Rows from block 9 of a small image classifier, named by matrix and row number. Rows with one number within an expert belong to one neuron, the router's apart. Each number is 128 + 32 x the weight over its row's rms, rounded and kept within 0 to 255. All counts start at 0. Numbers have three digits each.
Before each expert's rows are labels from the 100 images, of 14848, where the router gives the expert most weight on average: "top examples" is what is common among them; "colour at peak" is the nearest of a few named colours to the mean colour under the peak. Only what is clearly more common there than usual is listed. The data: rendered roads seen from a driver's seat, with toy cars, trees and houses.
# router: router (model.blocks.9.mlp.router.weight, 8x128, trained with AdamW), inputs 0-127
# up: expert up (model.blocks.9.mlp.up, 8x64x128), inputs 0-127
# down: expert down (model.blocks.9.mlp.down, 8x128x64, transposed), outputs 0-127

# expert 5
top examples: line: no line; bends right; vehicles: zero
colour at peak: black
router.5:110115124122162135223183110147109130108093136182140093090134151172142183153126134171142177112163114122173153111109093098159147127127109100083153128131125128137083154157148052128131121138160114117190153197127149127146115079104124079102132111125143128184130105052161170106148143036111087112133093164124140120107072142175191133104135100130100085141124194130134126074161086141094078177117
up.0:168149179139153134049103195138174122088076109109087128114154100118034099087163089119142168125097167135142185167078170107069089118140106103098090144118120114137119139135173153160152213145119165158113103146139162092170135108177149114137104127175120183135066142091129122126104097058119131089129122116100120205097139104098147140121144147147097145097095143116113164148170151099151128152176
down.0:095119184209121101111105104112101140132199119155154136110150129127154081126117169173168112140102068183087164117134060092098155132150157128180138156128176140146142138130120122126128151146091061080223099126129135093179106169132170146139097095138125148118125107186109100161138073143106034129112112080067150139138138149122145114120115125088107095146116165145168139112124137100120144084213
up.1:132133063138088142139098128113121178097156077139119131117112127108135128119148117112123142134086157104126101135150155115160192111158141152156137094134151097173124109139094080159169102076135095133094124129153115142112147138107101114121118131131163115098139183106255124126128173136154169164109156165116121082050104094124078111130139054131129134110103080110199144126120071129139170132112
down.1:105156135119163106159143134153142149102105134158100118104074160133146145124150144106133161078196072111161114097172136121124116116093149147103174099161093190120141113117163090121172151180105175155168075136109130153106046087097116169144180116151185165169154167091109108100166145111103100042124118092132121138101123131126166100104146065171206116077114106085181135120123168150176182139134
up.2:115153104085131153083137140139124087086099169138120193102157112094079141117176137123163095152114150157109126182159085174126148112040081099072124141104172172138104181109096103121105174127175137094116122111143140102130134111205148135102106112106122109140052162083187103138121094088124106144109099095133136187108157150153135166136161176126094092133134112212143228160116120125143143145146
down.2:132179152171147107089159045097131129118128147175099137142119163066089130149169135149126163115064162120076175113133092103117119139182111110089188091118123119187187111074145152145090132138085143087141179104168172132145102083145144117095129103134128162079152129149109151155174090161130113145082158087190140143120208113111127154084111166148174092148074107157159164158181140117150116170121
up.3:122073105167168156105136159103120142130113115126136133101103109150117102161162204139109148127146081178158049136130161118166166094164171124157136120152114115128108183162086124048114131071108169130147068145135102108182145100149126078111150125140122131124088178131090180071150102097160080105105087185165134070150130133179111150127148125151180135104022131169079119130167126129157121100112
down.3:106146146086128110084140157123119056119141179077134167067165125122198209149169158078180113073109144120116125025171083133148120123129125123214143138151157136129097158182127177111148133146153124150120142145123085139122187147097126165207120100099126095150136147162160146141132114150159100148113101078162120114153128104142085090140155055180109123150109098106156176117132133109109100114129
up.4:093145110100146119082126177136197112106097135144161123128118143140133108136141023078167123103168128145101105060086051086156107159151169146137108104147132187126116157112123149126091136114162133126175093148078122149121178112124164155077116119188062191138077111118102076138173167113137116137139163131122162153056146099096139137188093163121073137143114076139170131166137134127125120156182
down.4:144088147185136083092114121083104158150097175123155147202160105122149132128150091094149166138064109134111099180131129146180145088147140142120149185093156133147130133125076132137088127162151150163095089161176072049131137132155168120086117127115194132154137136121111092105128096104121118132050114150085105188114182161054109068145138100120163154088130155149147121075136158100076190145132
up.5:163149152145108143107086114176147119138059096071139113175181097136086138032070146152074097119119070151113139091131114139139156152168146119092134084161139128175145145085099188100082115133150183091177116126154102100164192150061097111114131136097173129143121108144111146089105149188124091122128117126219118142086117098139095162194162134145148161150149126141147140117148063118143121121103
down.5:088152149148189176108084173113106143108126034168121105133181127146124130127200078141143188141145093110137113067110156130080087169158129155185141168127171019114125101097171175107167156125160079086106127115098126096181114108118128111127093148187105103118115087098145091116132133172086144182107152179144156100139140097119139186144114137112140106110140095097132118148115134074141101129139
up.6:179114158191122138056162106150110131096106159119110087131101081143135138173092136130109148117098123112143111142191172145148140098099128095113089162059188133202130150144169099160154112092153088141167139145148129115142131088129102123152154178078139109141060166076150146150126056105081096120176113149149097099169148173213118098100183182098125111135144157123086122156078168113108097115141
down.6:115104167140140199075130139113138163099124099100113175151059133080136227117100135107162117125097177136115104089171095183083133137146124056100127140167118091085122114161161216121128111107103101165133161088127104145085096131165143140139096101074138104159137126127217109179164139099125080121128126133082161138140160137160144141118121100079061193147130136115130127150194129129113146152148
up.7:129106175147164135050128150136161118119147153179130106157127194141124092092164134137126105095157105064139110065115149155143102149186153133084167066126107131138161139095099123094106108184054148051163161074114086091143122093107114032084135175142137114157158105162132153133150111136120154161090096155118100141117122076117128142102177182132170160121211151143137135105101151117098105159133
down.7:128127076106134100107184099116095104191152098115091102108137110154145163141178148136126164142131162119135159196109108149113069075155175122100122137158158113183098104072179195187153127097171155123092149100061070154131143117189164158111084167108137135091137132138071164157165116140136088133133153106135084105127106094081136121125164159144117119141125175096160151118142063119191081199131
up.8:136101155159162133104169146085119133104102100103122117154154047162099154102159190136144101115126133152153164061109098135119143136170160127108127138120135189135123094081079108119141150095180207113087154118176125145118137177096105123142112119115162173061107155159146100129140121092047099119108099177132119132167162095166085109143071146090172120150051153167093124121131118204142161146065
down.8:118113128142117136086121132156095109100084168072134129108109139128112084158165143166171158101130146184111124082103110161132065086093119157123150135120159138152146053096172200136092081163144108124110148120120131144103091103132150073192097127152138105076094139164088125177133144114083094188152134114175123126147116070114193159121143084098117158113063206095116168124103068149152196129100
up.9:096117141117123146144098120078144097094120121183121142104127077141227120088069142132154132115101139116157149119140112156164150091143165147139113112091084094102203116118162121154144110061066113159127122100086108107102128125099142091091195147183139162156175168123100145157102121157153086165081132052102176111167176127130117103124156149120155211133082157105049150126136161134105133102170
down.9:172136126109127140151104102112122133119159155113112163124156070120094187119183152076173119136089134144180148124099060149115151094093173101117085226136100175074093148161140139140200143173125152141118173077098129108088207169153147147203117173109099105126153126134119129099104154114187101131181157086125149146175091142129145146103117126090137180083097136103114154141131158111179119107083
up.10:167115138100092114101121164112163190142150134091101144134168052090134082033171132156118146091123042085140167151076106066087183136140114144105132168127109091106157120174053156127112175188125137106182104168145105129148130130100139139118113142116122105118152166104113084134179132139128124143193160077147118088136136077127129153131118104109157134161199083092151176127136085134139135164148
down.10:109150181133164130168082146141090115115144135147124127149112099111191168135115085133092143137142182135157145116137114182146143151141135108139112074168116127159179059109206110120135161149156139096077129207130096088069165131115147131151147142109125137153073131126148055169159177150112122183165129187139110088226092126089096168165152135140101069117121115168148180113152168156143150093124
up.11:138152133106161122106073162172113113092082136119121120103053109107089068154109150166138119180139109148131147095091125076096128131151079124169162095161090157150069162137137133124166111175166147147108100059144188135077087147120143122106148184120150142149129140123131144165126137077125097176179126097107132141057144124159121114183158150099157156054124067185109154166175136066122167158086
down.11:112120125087117202119142106113109150074111155120111049091197175087166100165108189152127083140079102140135115103096127122161165114090118119115127106164194151140121152094190179193070136111127139122181134141120106140131126151097159167129102114078170128168080103129157123121079129146146124079110106145148130162070163140175147124132099151140075040159140071123124116098122097170121182138153
up.12:159087108033156108113176148096104141147123108169176159128114103113150140155167119087151137110128164158154138114202143088114164140111081076100075142177105075088153160099112162121115106136126099122057138100140120128101150159147183107100112126076148137137181165118148072119157138159084141144085152154123135075044121187121137158109119144131085116135185170129113192165103100086133181122102
down.12:125170125096128117161104136123117176074116129100076104109115116099103070105103065142133134154180089116246148170152106176138117085166100112137088093063115159168103137159091137095115184153130166111163162111154157128142164098181107119176134121211117183167137160103135155148160107094148172181144158101178172111115114132111156139103153107129173097103163154172170156136141170141126127148137
up.13:143151091165144133163125117170160133107128057157149112130135064114100121172063150168062156116109091136137099112158139137104154114114117132140137142069145105168163107168225092113133120080152148159216149097127124125101090105099118092164148143135150124105112106136158203145120075113150107129108103155167079130070179132162186116135167155111190098109120124097053186112133095110111088116144
down.13:118120136154124179115109113118154174042132184133165091157134240085091233156148126070104139117151132111141166108158145138146114125140108075114146164114125174086157129107105200158171111121133149156153137157139096122077203174170151134158150126137089117127111123100127127117128124146123159098147128107162157128093159152183121105135152117075074090155132136122135102189133081185162110096113
up.14:112118171159136097107117009147134144137123096175104155127104116190101138153099106154156145151143177160129111136123138132156096124112120140162129142120085043131143120179174146150148136123119109190138098181174146137082162152099141056157146109134107136128099167168093076122128145128110121134168129114142149114117033122180102123122089087122170121103149167066140126095095105112123020155144
down.14:153073145100129129107172110142129087141112124148125136193138140099108121138110132116093073115156169122134112157129136089149089158135152126110160192157141150127188127145078162159091094146084101089108179075103104110132160060134165140162136138131164098108167170171104094120114224143121121154142074127107160139122065115069083129149129060083154112189212175134109123100123107166133060129128
up.15:158074180205212120092161135113122185067098199162097126173118109074122144165192127118129130140127152128099160170161105128159105083166161109103121135166145108120111110164128123080157156096107193151087116127116171177165123100163089090110166159112140143144128143065090056138134141110134110143139122133115076081141086050099132147069138149110138158125093131103105098152135167113106123104145
down.15:147129163110122146110100128075104119144139145138129155139087136115135134199091156147132094079082135201109124117173122054123146102102095168093113202174166117147154124111163144149070113128159090082116159094149123165130123054117149119128121056119126109124066130134121104117118138123118069157171059125105089131138080124129137121110153080126144185166165221111100129107080150159121071084178

# expert 1
top examples: double yellow line; vehicles: zero
colour at peak: brown
router.1:170167141163096125066140146110128121154179112152096074104120141176140194149112168069098157132103175137127112187071181155101100071113119122048183144129111111133120146136125145139169132116096174093134099130115113134140126123189110104120116080140136123071192083167129140148105091163120140171096047067078132148225131146117104126157124162149132150143128122176160128097129103159093129136164
up.0:110141114077128142131148100123110128082086063182158119088158124141152120137122152160183098141160095070131134148051081106178111145087099147134137103134122153175114129092152128177151157090065124044110141143159149109117138124147150187120166115171141149137157091155120102082123097177135135166164167079189106143108061111118164187081186098066152089157135137084118133169102101136153119118164
down.0:159118100102133187149172119144116098097103095100103069097134175124150072125130145108102078136152181172105126157131111166145119105080161140063128140139075152160108103089139159118140130114125161125123179147143096208090142160085140084176067129120143132130116147189167146133113090099124126113166146080136145120192181164134074095130092093085121153134080101073128044172146186161121154161144
up.1:140109146140116115141110081128150109105080173136127081161146112124140087146222119124148142124183066139137088143192139118131147144155140100112137147136117097124114107165162126088132143223112111142128121158149131156117133097128083129127094116120136106132173148193050127074183083045152095122134112208144138088074046169151142108106089095142181126118148156107130146090154142141167068114114
down.1:088129100154144141146130093119069167148106162093106146160111175190138139138120151079110135163144151121093157090082108138135081138133139106111116119141102145170143096115141158124128131129180177176135164101127129091173066092173176137185108095174141147091134089117105037174151141086196122158109158107174111167116131090111155077147167121160177124229137090141129148146182126131097090181119
up.2:118134151141170127117165102133124117109132114116107171092092135072110161140114155145124109116068132100096087122109131126124173156099128071091098122126143125130129167176154133151143116148111173212221155145159137154114131127114178077107167119110123142157111101068093195205103162129086112176155096133165133125141127082138131154116087141090126127125080076083144182160111155010166154099139
down.2:153109155088200093115054131084085084147099168128167098096141180116115150103187126101034152124136130107094118142219147082178158117154095099156109168167144119168187109129188167109119077112139085143087113130130131134145105124107132115101133131076133090109172181120161190090134171119157147135098122158155087162142147104083121108093116055090132123128151143138126114162129147085102149151145
up.3:126103140189150127150092066107119149109156106112129119129112074111171115121126129103092164082145115176107125072087135067150096133123127147109152141095165086180131154162135183100124136094132139166073106100152109118104121173134094176073105132123163109096110111134107181119164168175184146098128137121107189108101219071113081147162134166199184102100146129075102177138115140081185152105115
down.3:189137161119154094136147154111151126141109090167156089120140087135148125107106172152065185175146083138110076165088129142140134075070130129120175165082116160169135147139098193095111089132106089139170174147155089066130109108173158122137109132158100101107120167076143148101147086118107116152135117136104134137151052104142117100169157139148096072059217193112127089083120137085109118148093
up.4:137109110137089101175150142194100120085149139122101130111109171110102146106134153088155121149064098150107146120071124139067146086169125069157139144112078168148092117135150146124115198107094149099113115198115141122119153181123085185081125145116155161125138121177147093135137152137099025120148120187110141104059139151125121149160134138142168122132130120056093132123099105098192216170103
down.4:154143138124081139131142126118176148139131193074101159079153138113061068104124140090139119114126163100142145125138138127122099155129091140123072134162185160174073118069154087110137080174135147097136127174158083158121157177090150177140148125082064149137131113149150117172074121124137141068120165111133089189159137109112137148176092160128157127062135098163083119155143127100165115133015
up.5:140169145190162153132156081159202075100104137112148113131127143067148109171134038114105089108161129121145175075157138144120159132127070090118146099094162084101110141196090150126118120107164101170166142132115189118122090108104128149050131122068170117134140157088130110158142124079202113093130182136177069063131126127100149124158163097174130133129114124093077143119154115137150132122162
down.5:117117072109080156084156135107124130143104104108123165100095113136153138147163150105151165112149207088175144110162082072106113120111094096091184112229162090114140091150187125113091092079126152192076111130162128123138063147130154138152105081122048117125128143093128165071131114150072084106145178110130126204145133098116097172111130108134121112159114168102136136096104149171088104152125
up.6:100152130137159132146131118071104126128095156083159073111174099103133125125138139155096107161137131141179076071151107127126098074140116073172135098129129131116163048210128135137171170108173162145122126097134071134140202144147072168204098216121125105118171107113101120104127085120168175112085192106155132112092137181092152133133141118110123096145128089142176143171121115084138147114079
down.6:122182093102141162118075131157113133117141123103140104101083136079065074144058095121163162185169101128147155102161145101110198127102085111074104172153136135175113156118156172094092132174105165134116130070136099169108109159092124138121152107132103168169111158092156167119122152088135051170103065148185131118113172114118080114178155125137149152206078168141141094090143114144149105102112
up.7:155108195062179063155149091128108152161194098129117141119098101142152125159103155127136136137143070104094084086193087118116161132099160166194156092124111130106080085147169120122122157135111115123171057114129069117124194094146097175136137125154129126176160197093155151130124161181145107140117164116140082126058079150140136130118159099095163108128123172169115088137060132103120096118145
down.7:099158124116095140110121132111187133112143097129155143153128185194183135176092173161085095110161158109111160142093134140084116112137131156132135091078084104141106125099171141193138172104125084124055110072151133116117149113150151082111092133147144150178153137118198154134143117151142133107118140139113112100138169183104077154085114173056176152074163099039148158153160111146189175159107
up.8:115145173079102170088117132141164139094076113118125139083075117170140147112114142135116144095097136201119164101175101131130117145130135093121130129149157074074110167163126144123123140132182140155066139109157151117095158111145120075161109064141169143146107146136132064103056154144122095121129152124105186111135064211154177105127183097161063180117129189129087119110146171150143163053123
down.8:132143107146168093103085137110132163109128171131103089081136112148127141123127102084184136132134086150197126085107174160115131124117071115182143133129177151105090182137110157103105089109070190149175068125187104107136125113162088108128169095098179163123092122094166168082122107133110118077172157116101120155113157139060183151099146150143085058122059163156114097105168126168154154113079
up.9:177149167170118106134072160088098165110116063158116148139124146170120124078120117128131175027100158142108051107128080121096119142110103142158109157115149181152133118083159190099121120146163174106075100119160121111082188178146143137135187099065176073110130095153133092142133146130107153155163135148157117153121177150100131084108132154131147118084133106071096101177164137067154165118137
down.9:094122124094128105216117113093097146144145090132124125125070112095094099193147055086143116138161092131114092172095128177163152120134089151122055135115113112195094167134092157116109157170108147066141130123105050134172133083150122141125107125131084100117150102144174142090123139075135186135108101171129131175127062112153101132139156096163129106112207129180067141149120105120120165180104
up.10:148115162107119126094124139133137165143162194144169112177096119105105106080109138157144134135076118122094126061152136115066138147153094120133097221175131109127158159131106143147120097106132125131165130077110181127108118106084187102131207125065126084140138158102138103141098147109099068122142042144164169135159033152138159148149160118134107098114163175098207126180122095131114134105144
down.10:102151138099221111121096115096118101140134150085171179136156102088137136127125124091122152095078137074202146067175119111070141109167178096074146087155120105087151119126152108186171097134170175157121133108132100104149179095126111158107141125117146100130139117125151150119121119119095212156158103185158124128108148149104223204087130156162127114158109170160146103140127145098079121095160
up.11:134106162152129137156151063168114112123113156141116086122148059120098080106129136094121198141180071154115126090100124168199150160132133188137120094109119091119055075114149144104164101109127078109151111131136161080142134111137193144084171143071144116097088083137114060081113129135148132148166170126144150141140116106160096185140110136112145177142172138064092184157186082135158128135175
down.11:142059095069108108138109180126116105092153148129154137127100121143122145074120126106091094112112150123156146060139092160087102123155120134174118173127147141147060066121108161133075113201146137129089188145114097109121079111106111125130056039145130078139123111116101173186114052104058115092144138118124145115132142105132126124154113188058157135087107163100136111140133111079077134161160
up.12:130154121127132138151129107089111125117158127138116144076113174080160150140137145096091160100188126114119120134103131118110123179170154149118128122206111095096182115128146183079141128138098129095103137102114130136138148110182117127071196139101197150174064153127090236094103122106129102112166134132129133108078002169140139088091104128094150142135132134156090169158090123176166108118099
down.12:149136139148116141125122134128132144135118115128172091143081204174165129171092136120128122046088203081119157109148162077185101128140167067098075098087147143087153126137129221142147158128166102150118126170102171111083115058114152136177140110125160127123145133135116158118083138159101090105119158122115142028145180091106188115129181091096168131135103138105128122089086087110126131134143
up.13:102157077084122085182094160142171123120089144135101124154138050141086111116160141111110137184121130082117131085120079161137168121140116179120176093147130086100125157116141151045185165189112129138147166113082124151087165164148070159081164097126131126109106161145172074115096176097105140138129139145149141110140073126156077117103135209198120138092132120079083107144144129106168162108169
down.13:132168084155064099173152119178122132171138137147162186105163078178108129161126165138160109092135180152119130126135112141115099102124086158085112125113133153112118167084101102084146115230146135135086122169133077144132155176107158111189137056114165094128175122214116126129131154130079123080164081126150116176088157128153112149197132110107090095155107113126100139148141128110090177168076
up.14:127112186105108137125132112121105130144112096109139171144119146160162148162123210140196088165125154183130132109119075094107140166183175165119142169178130092110166121137179106101133116174104078145139120099115138145150132076145104122146180117110116070159126119115115117098132111110177106087128141167136060130137103118116178111081029088100173155143129053103078206131101103110167148082106
down.14:143132146162082114158102155128152157109110117142083140137123193163106203161133075108136095118128161095110139116071146183135126145155102055108074109099100164101135132097180131124137067105155119160091110183130089148104052106129159124148129104115114148067095122130150192132137131147150102168119158102086056042116169103094122123111127116183169151065119177097082116116117135093118101179139
up.15:118123133107157121131160081148070089105126160125187091126131165113165179128165080141119070174095128052118095150137117108116181109153163123153124102130171130112156195118092159150119157098127089117069119172124078102125153141077152181168176121149121137141083089132163142146105136139120079125101155085165104147151139143088125069150140117154202128095147097073094076138136077124152080199183
down.15:136143087109137074135141152110163123151139122146179129162101146095117084165135041112165095120096135111098165118146191122106172138044113152064180113150168116159121086110137082140156158175136069093162110114164083152093105189131149114134131130152106109143075128197128122139127111128167118146081125096095101153115128101144206138152066088144139091142098198115156152154099122173094090079104

# expert 6
top examples: vehicles: two; truck
colour at peak: black
router.6:075122142128085111111111132104187141138133128133115151168133098118125029086234142120131139111132122147154080098164089102174124145140087075108104092152210111096164129081094167097110093129136149142085142039174099109123143128140144139156096235090125153093166103181101105133106158160115125094128149116163085122098124124128131138165136129061141150121121118103120138170172118105138136124088
up.0:140158088137188153107134150153109105098102134173071172088116172140127126109156128152138112105038144123136112153120171146106084135095059050129118152092089196107139094148126125120148099178091119119162143134124126121133193141077155172151117139147135122063075120125181140116121105132094075131172107130174154121111160199165178087159153033107119150100181116120119112131154171115126157099147
down.0:153149086107133074186170120113139150014126145135113109132128102158195144132170129101130127105121143171079161184077166155161150132145096194130150124175111102156190126189113113075087189101121172106146143144145083129154130103070133114090110117158102160105125081133137128189223144186121115111150130083123125104133145144124168152122176115128131146116112101158121132138136173105186088124144
up.1:194113131133079124124112126132153130171188149108140184156124114118179077095128080097134138141137151113117069126147137173053134163090098106142096139064107173129143150128167104134144156131153137123137141123125074118116216142163110090065148158100138118113132129170111090137083194134176186119186156115081152175099157119111120100086125116089156071135137129137135106109097204060079106125083
down.1:102175100153098115121099095146117180167132113142130188123168135095101097136195158128109097163112100183106139155136129155139093140044110131138128119163164161162113144138114084145135146130090138141169099187138136146145148109147170165168170148161136116151182135141096134149142142176133162042088106082157188158093127144071141172078191146143054074093132083180134098085143150154121171092135
up.2:135113108120222115210149117125154093151108125143120095149152106124110112102185127134069143098124067124112148088126108152119101245107162090152168172143118170074113184116106087108135102095096160113108168082118077126163160137139125137135130106124165165121114128103161106157109102182144028146149174123072144159092151137093144135150120068149107130108134078153168131097128119141178145123136
down.2:159132119165160137153136139182160178120107103166138174106133136123179138133118051123124168092145037126113157137080175128097156144127097141117114147087095144147106144138159110137111128131145158160171083072187075119157087145138094074067130077096166141171134180054124087146093136104108113116101124126099087122144082196143081158127124160093098092106141097151121158059168182149102116113156
up.3:173099081114059142117121123183092133139132149146109120133180171131202119150158130091112112123175101079107050145123078119134123185079109217128106144131122129121141118138115125168143153165057125130096144094107120147137139095109132094092124109151096114110122155125255126127113131151138094136120114118123085090110057139127162170112161127168152116104143179117136110103177099131112104203120
down.3:098112105140128101136152104095104126138136138166095121113091172144120140139189147125115122150214070114060104199175171129158099093132080121128149090127111139157175159129135144090134135127085148142099114167190095094107166123055075096125121180153093135112083136180042094138129122160121133142172102173129174107128190135103141136114133123053113095107134068092113090180124186135154110132139
up.4:153115186150097105170095109127085140149175147085113141135172067118106171152097165122113120115147060111123091102197121112154155102130132109106158161075087060127063135109115110119137075133142113110167113133140093156152123137121131076154114127100189104176148179130091146134139139120142166116123116143144254172118174136056171115106167156164128127150080107183121079128087162138120120146095
down.4:134185112149133109146152138089085131155153147121124119112148107098120158152166171202110066153106169108138158117162090117102125192116155137132146143104170098147137094121118155135108103083152076140117175165129167127143178150133131128118204104157140181165153179186110162112112142125163157116146127141084130082168092105082127099187170140099061192088219136083175148106135097109104193150141
up.5:116096137089168144108140150121136115139127113132142128130129115116173153128079081128133143068090055099146193151151160163140169126110091162125174122126117149182151128173120092098107094082078132107116099194010163110135101117091141120101124168068105155182160103092175085170114149120126123150146180148141091191123163129175169154081190131135074134125171104110121074154116143122099113131154
down.5:117137137152105129104088113120091118148104162091146127125198059158184158187095046120110139167110175087086132101113043108142137116143092124144094125147100161131158094130149139103127182108171106150132140149071122126130132096055110182152114127110111088116124148089130092163114170150156161140174091179066097087125114136102109147151058178186126166105144135087152097073144114123085112110167
up.6:166132125113140060095129115162099093118166150089104130137146102108123132110130157136136106180123102134145066100135153104186136143063112180086134109077154128175157145119135203161147159129114122099107121157164126120082179149107130101099132115098121081170153120112184145083101162137143195147103130143133113033185207115157119160083130083125111141082146122095129146156072131097069090109199
down.6:077141102139111135160117157092100103125075095137119137143084147126093083073142165130178126109064111141080124107118064162173087084098110149105161110154137148078133162134163110087151139114126121150184047194145134132107100130115051159135163185148159134163188052120094127134103150177102140155125111150123178149169110108120140155115157165152168137137087099105139160099066178151186137092123
up.7:153150099162086159142148122139124081170124127198079165136083107137150112151104110115109100109140126084121154083144139079119123179153098109125115089058157231182174136110157107165095115108096104125100132089101117055141176119169178120133115135064116117089142112165141139124162110196173141123128158119157108113201127142084133112160144156091178125083119075145173074110107129083167167133122
down.7:091138117092111086123118136145146144136121073144126112164124129140123127082213106104148139165159169176090154098068116128164216184081123165131108103125202132117133167160128103145122163153112078108087162154110127147129102115163188152104131151113102106165142107134125091148150155116066118005152168137166165162112132158099109123068145139156081089136182088185114092112120112148128118138145
up.8:192143161125131130141114146122135124129100126153128083142138124080155135091100128117142152173146115145092086062031157134145109107170135125107067153204154076098178094127142146146140166146114191144156135124195143118093083142166101182104167154135129162110160113073029064118168093111178170146100113146147159104149150148156092139071098114089143144137140149058124089122140141139148129122108
down.8:131093128120152085127091123139141077126149114183182142159198104127090092129085141102120089158077200137143183146130127101136106136106142109147159149080178127104148108145078113132091146097112136099072179092114095171139212028127115108094126158112144197126140181164146141105127108213143144097054163149146107145094177126107095068115150131123119151118143125140089141113178128128108106125130
up.9:111152151139150151071170134111064141172153126102122107185165165115163127121129100082094099207099148092181116085083117135106146146101101101104106139157151134123119128142127130104121151041117144160146132123126120097079122119096046168142066130147099150174174121149141153173106131183052081144154152137175137061162095157097160091140107084146110150143177134138173096107113175160072163116122
down.9:107132115094055099112057158133104140104145089096085146157078103111154032146124125071039120105147117116152118174115135136229092108118121102179117139108127162094147114151140132071120119120131154154132094126113111145133149145104091165098142119169118120135113148157145127099172072149110163157170132166136067093156148168123120115102114115131077054068165117130115136058137188106169115130141
up.10:159143160104152120145080081133171138142127161138125077141121100117122120122195103142131138190200110178131086090065100113153140109120159118204132132164096173143111050137147108151070142152106125074105121117178165118148140115124161139095160194069152144092080152115103146170125138096126104147145089106153169094121125131142116147086015160172121125126143131127090172166130098076129162089147
down.10:130103142121116188144114097123145083095136131111134124106140121154161077106073111089115145225103047138103091193121144070099107081099117140076214094101128153135093128128120129111121132096190140104094124089177182152144166119112140129121125142126086100077115131185137131127127145160136148119157185117132142186107126137154109114087137085189120083085120099088154138217088167126102087140124
up.11:168145128159182137125181093184115087109113122099109128123074106149150153139164107134079155105071104156090095085114111119125201101127193130104150149104123124141123085133112117122158138112129172088170115178117176139111158164128118106126198196111128121112128130174110038145119138103100159097108111159146064139149113141165197072115072112127109115109206163069131146119164175095105079129101
down.11:121136161170136095118140136095133146137103171107155112134141105102117152123123184097095180102084187168132128132118118159115111124133172140165165086080098117151132160114072127121175163144174135085083149143121087092158160072162103092192071156180192139108157105110140136159080120162139147065116080120107127140099133106105118234101119110175117114150160167095179134131171136127173099145043
up.12:106117107149122152186142118110075144110103126133145099111138132069044125165111081083134124142160136050155114140093137139105194231110181182118141113078083144117098080138132134156135087117037147102092117149141135118123086094189173101195144153128106121135148094199081117091152131088135132155076101172134132141162169162162130093147113158117157137124112142157146152119132153103123108170138
down.12:135174149089160104121137184125178146112162083121087110064082120162126162153116161113095158138112134111135158115143116120177135150101160116088151092215135117110142126155088076180169149104126107114108198143127165144125085077137219117170117083181108157194117101081121158094135092169145136137115138154107103174096150170139146103151105135148119147124147166234134115121089145064133142115115
up.13:108139138079172110167151117118134108149154127083100099127153136137192128136099057104121117159124141135103160166174100119096084160143173137142147120151164114040132182126113150103107117122143120149081161084115202175106165154016149113114142047126180130115099148155140092136090180146097106169113130147128110132132077107068149123138172135109112162154098091080163113089139143173130197132132
down.13:190150111162080102113106089124104130128116049163086108158077183132104149163177091176131157120151035078122078106132114083126130139132108130150136148108104152126088127110175140105141066142120104143181138158185131119107060192195112123142144074113129133146154114173089117104138086058113088142126103159127088086108149120110173156130110142095122112127109139120158104076165085144150101063100
up.14:102096162125145137156123124090155114129177155184142099161123154090095162192109176151091155075126168107131128110173116123165103132134134118151107105159109084121111122124136178183138070124132172154128128152144052145146128133098104053097121078143100141105179049134117139175122125160141147162159116125087042121145034186137161069129154140153147134097185126110081092105106102110152088132157
down.14:134094184117075091117115071133172115101160129092122126137154173106065119138158163118130194152121121202096092126114167109113088102169132133160092117181111071140164125085131123114094170102210165139078099093099136071135095109152122121058141123100077085176138154119127109102122126125129084181072150129140134115148128148092054124105131141136080108116164120111180146078113152125128208143102
up.15:117121138157158109122061130120115130129127093123117131150124127083138153164169169163130104172106115122155135127115108103099135049139145120109139087111130139173143000169165110132145163156195184139107189179198129180146128087091067159069155140099169164171122121190191096103133141106128085131143108113094138134117134119105139095103130145119142123117049146148157113086129099093096170117096
down.15:144109114094119134156102139119073159138113133108255130124083121117104128196125134137142113137147084159127170115194127115140095132111163153103137122133166109148128093171107136151141116153167092121139151153098138124129098096133069076141128089191166121156203117065084130119159082177135145137177142093122108157150165107116251151114143102129141111147155138116139154181086123092111109078099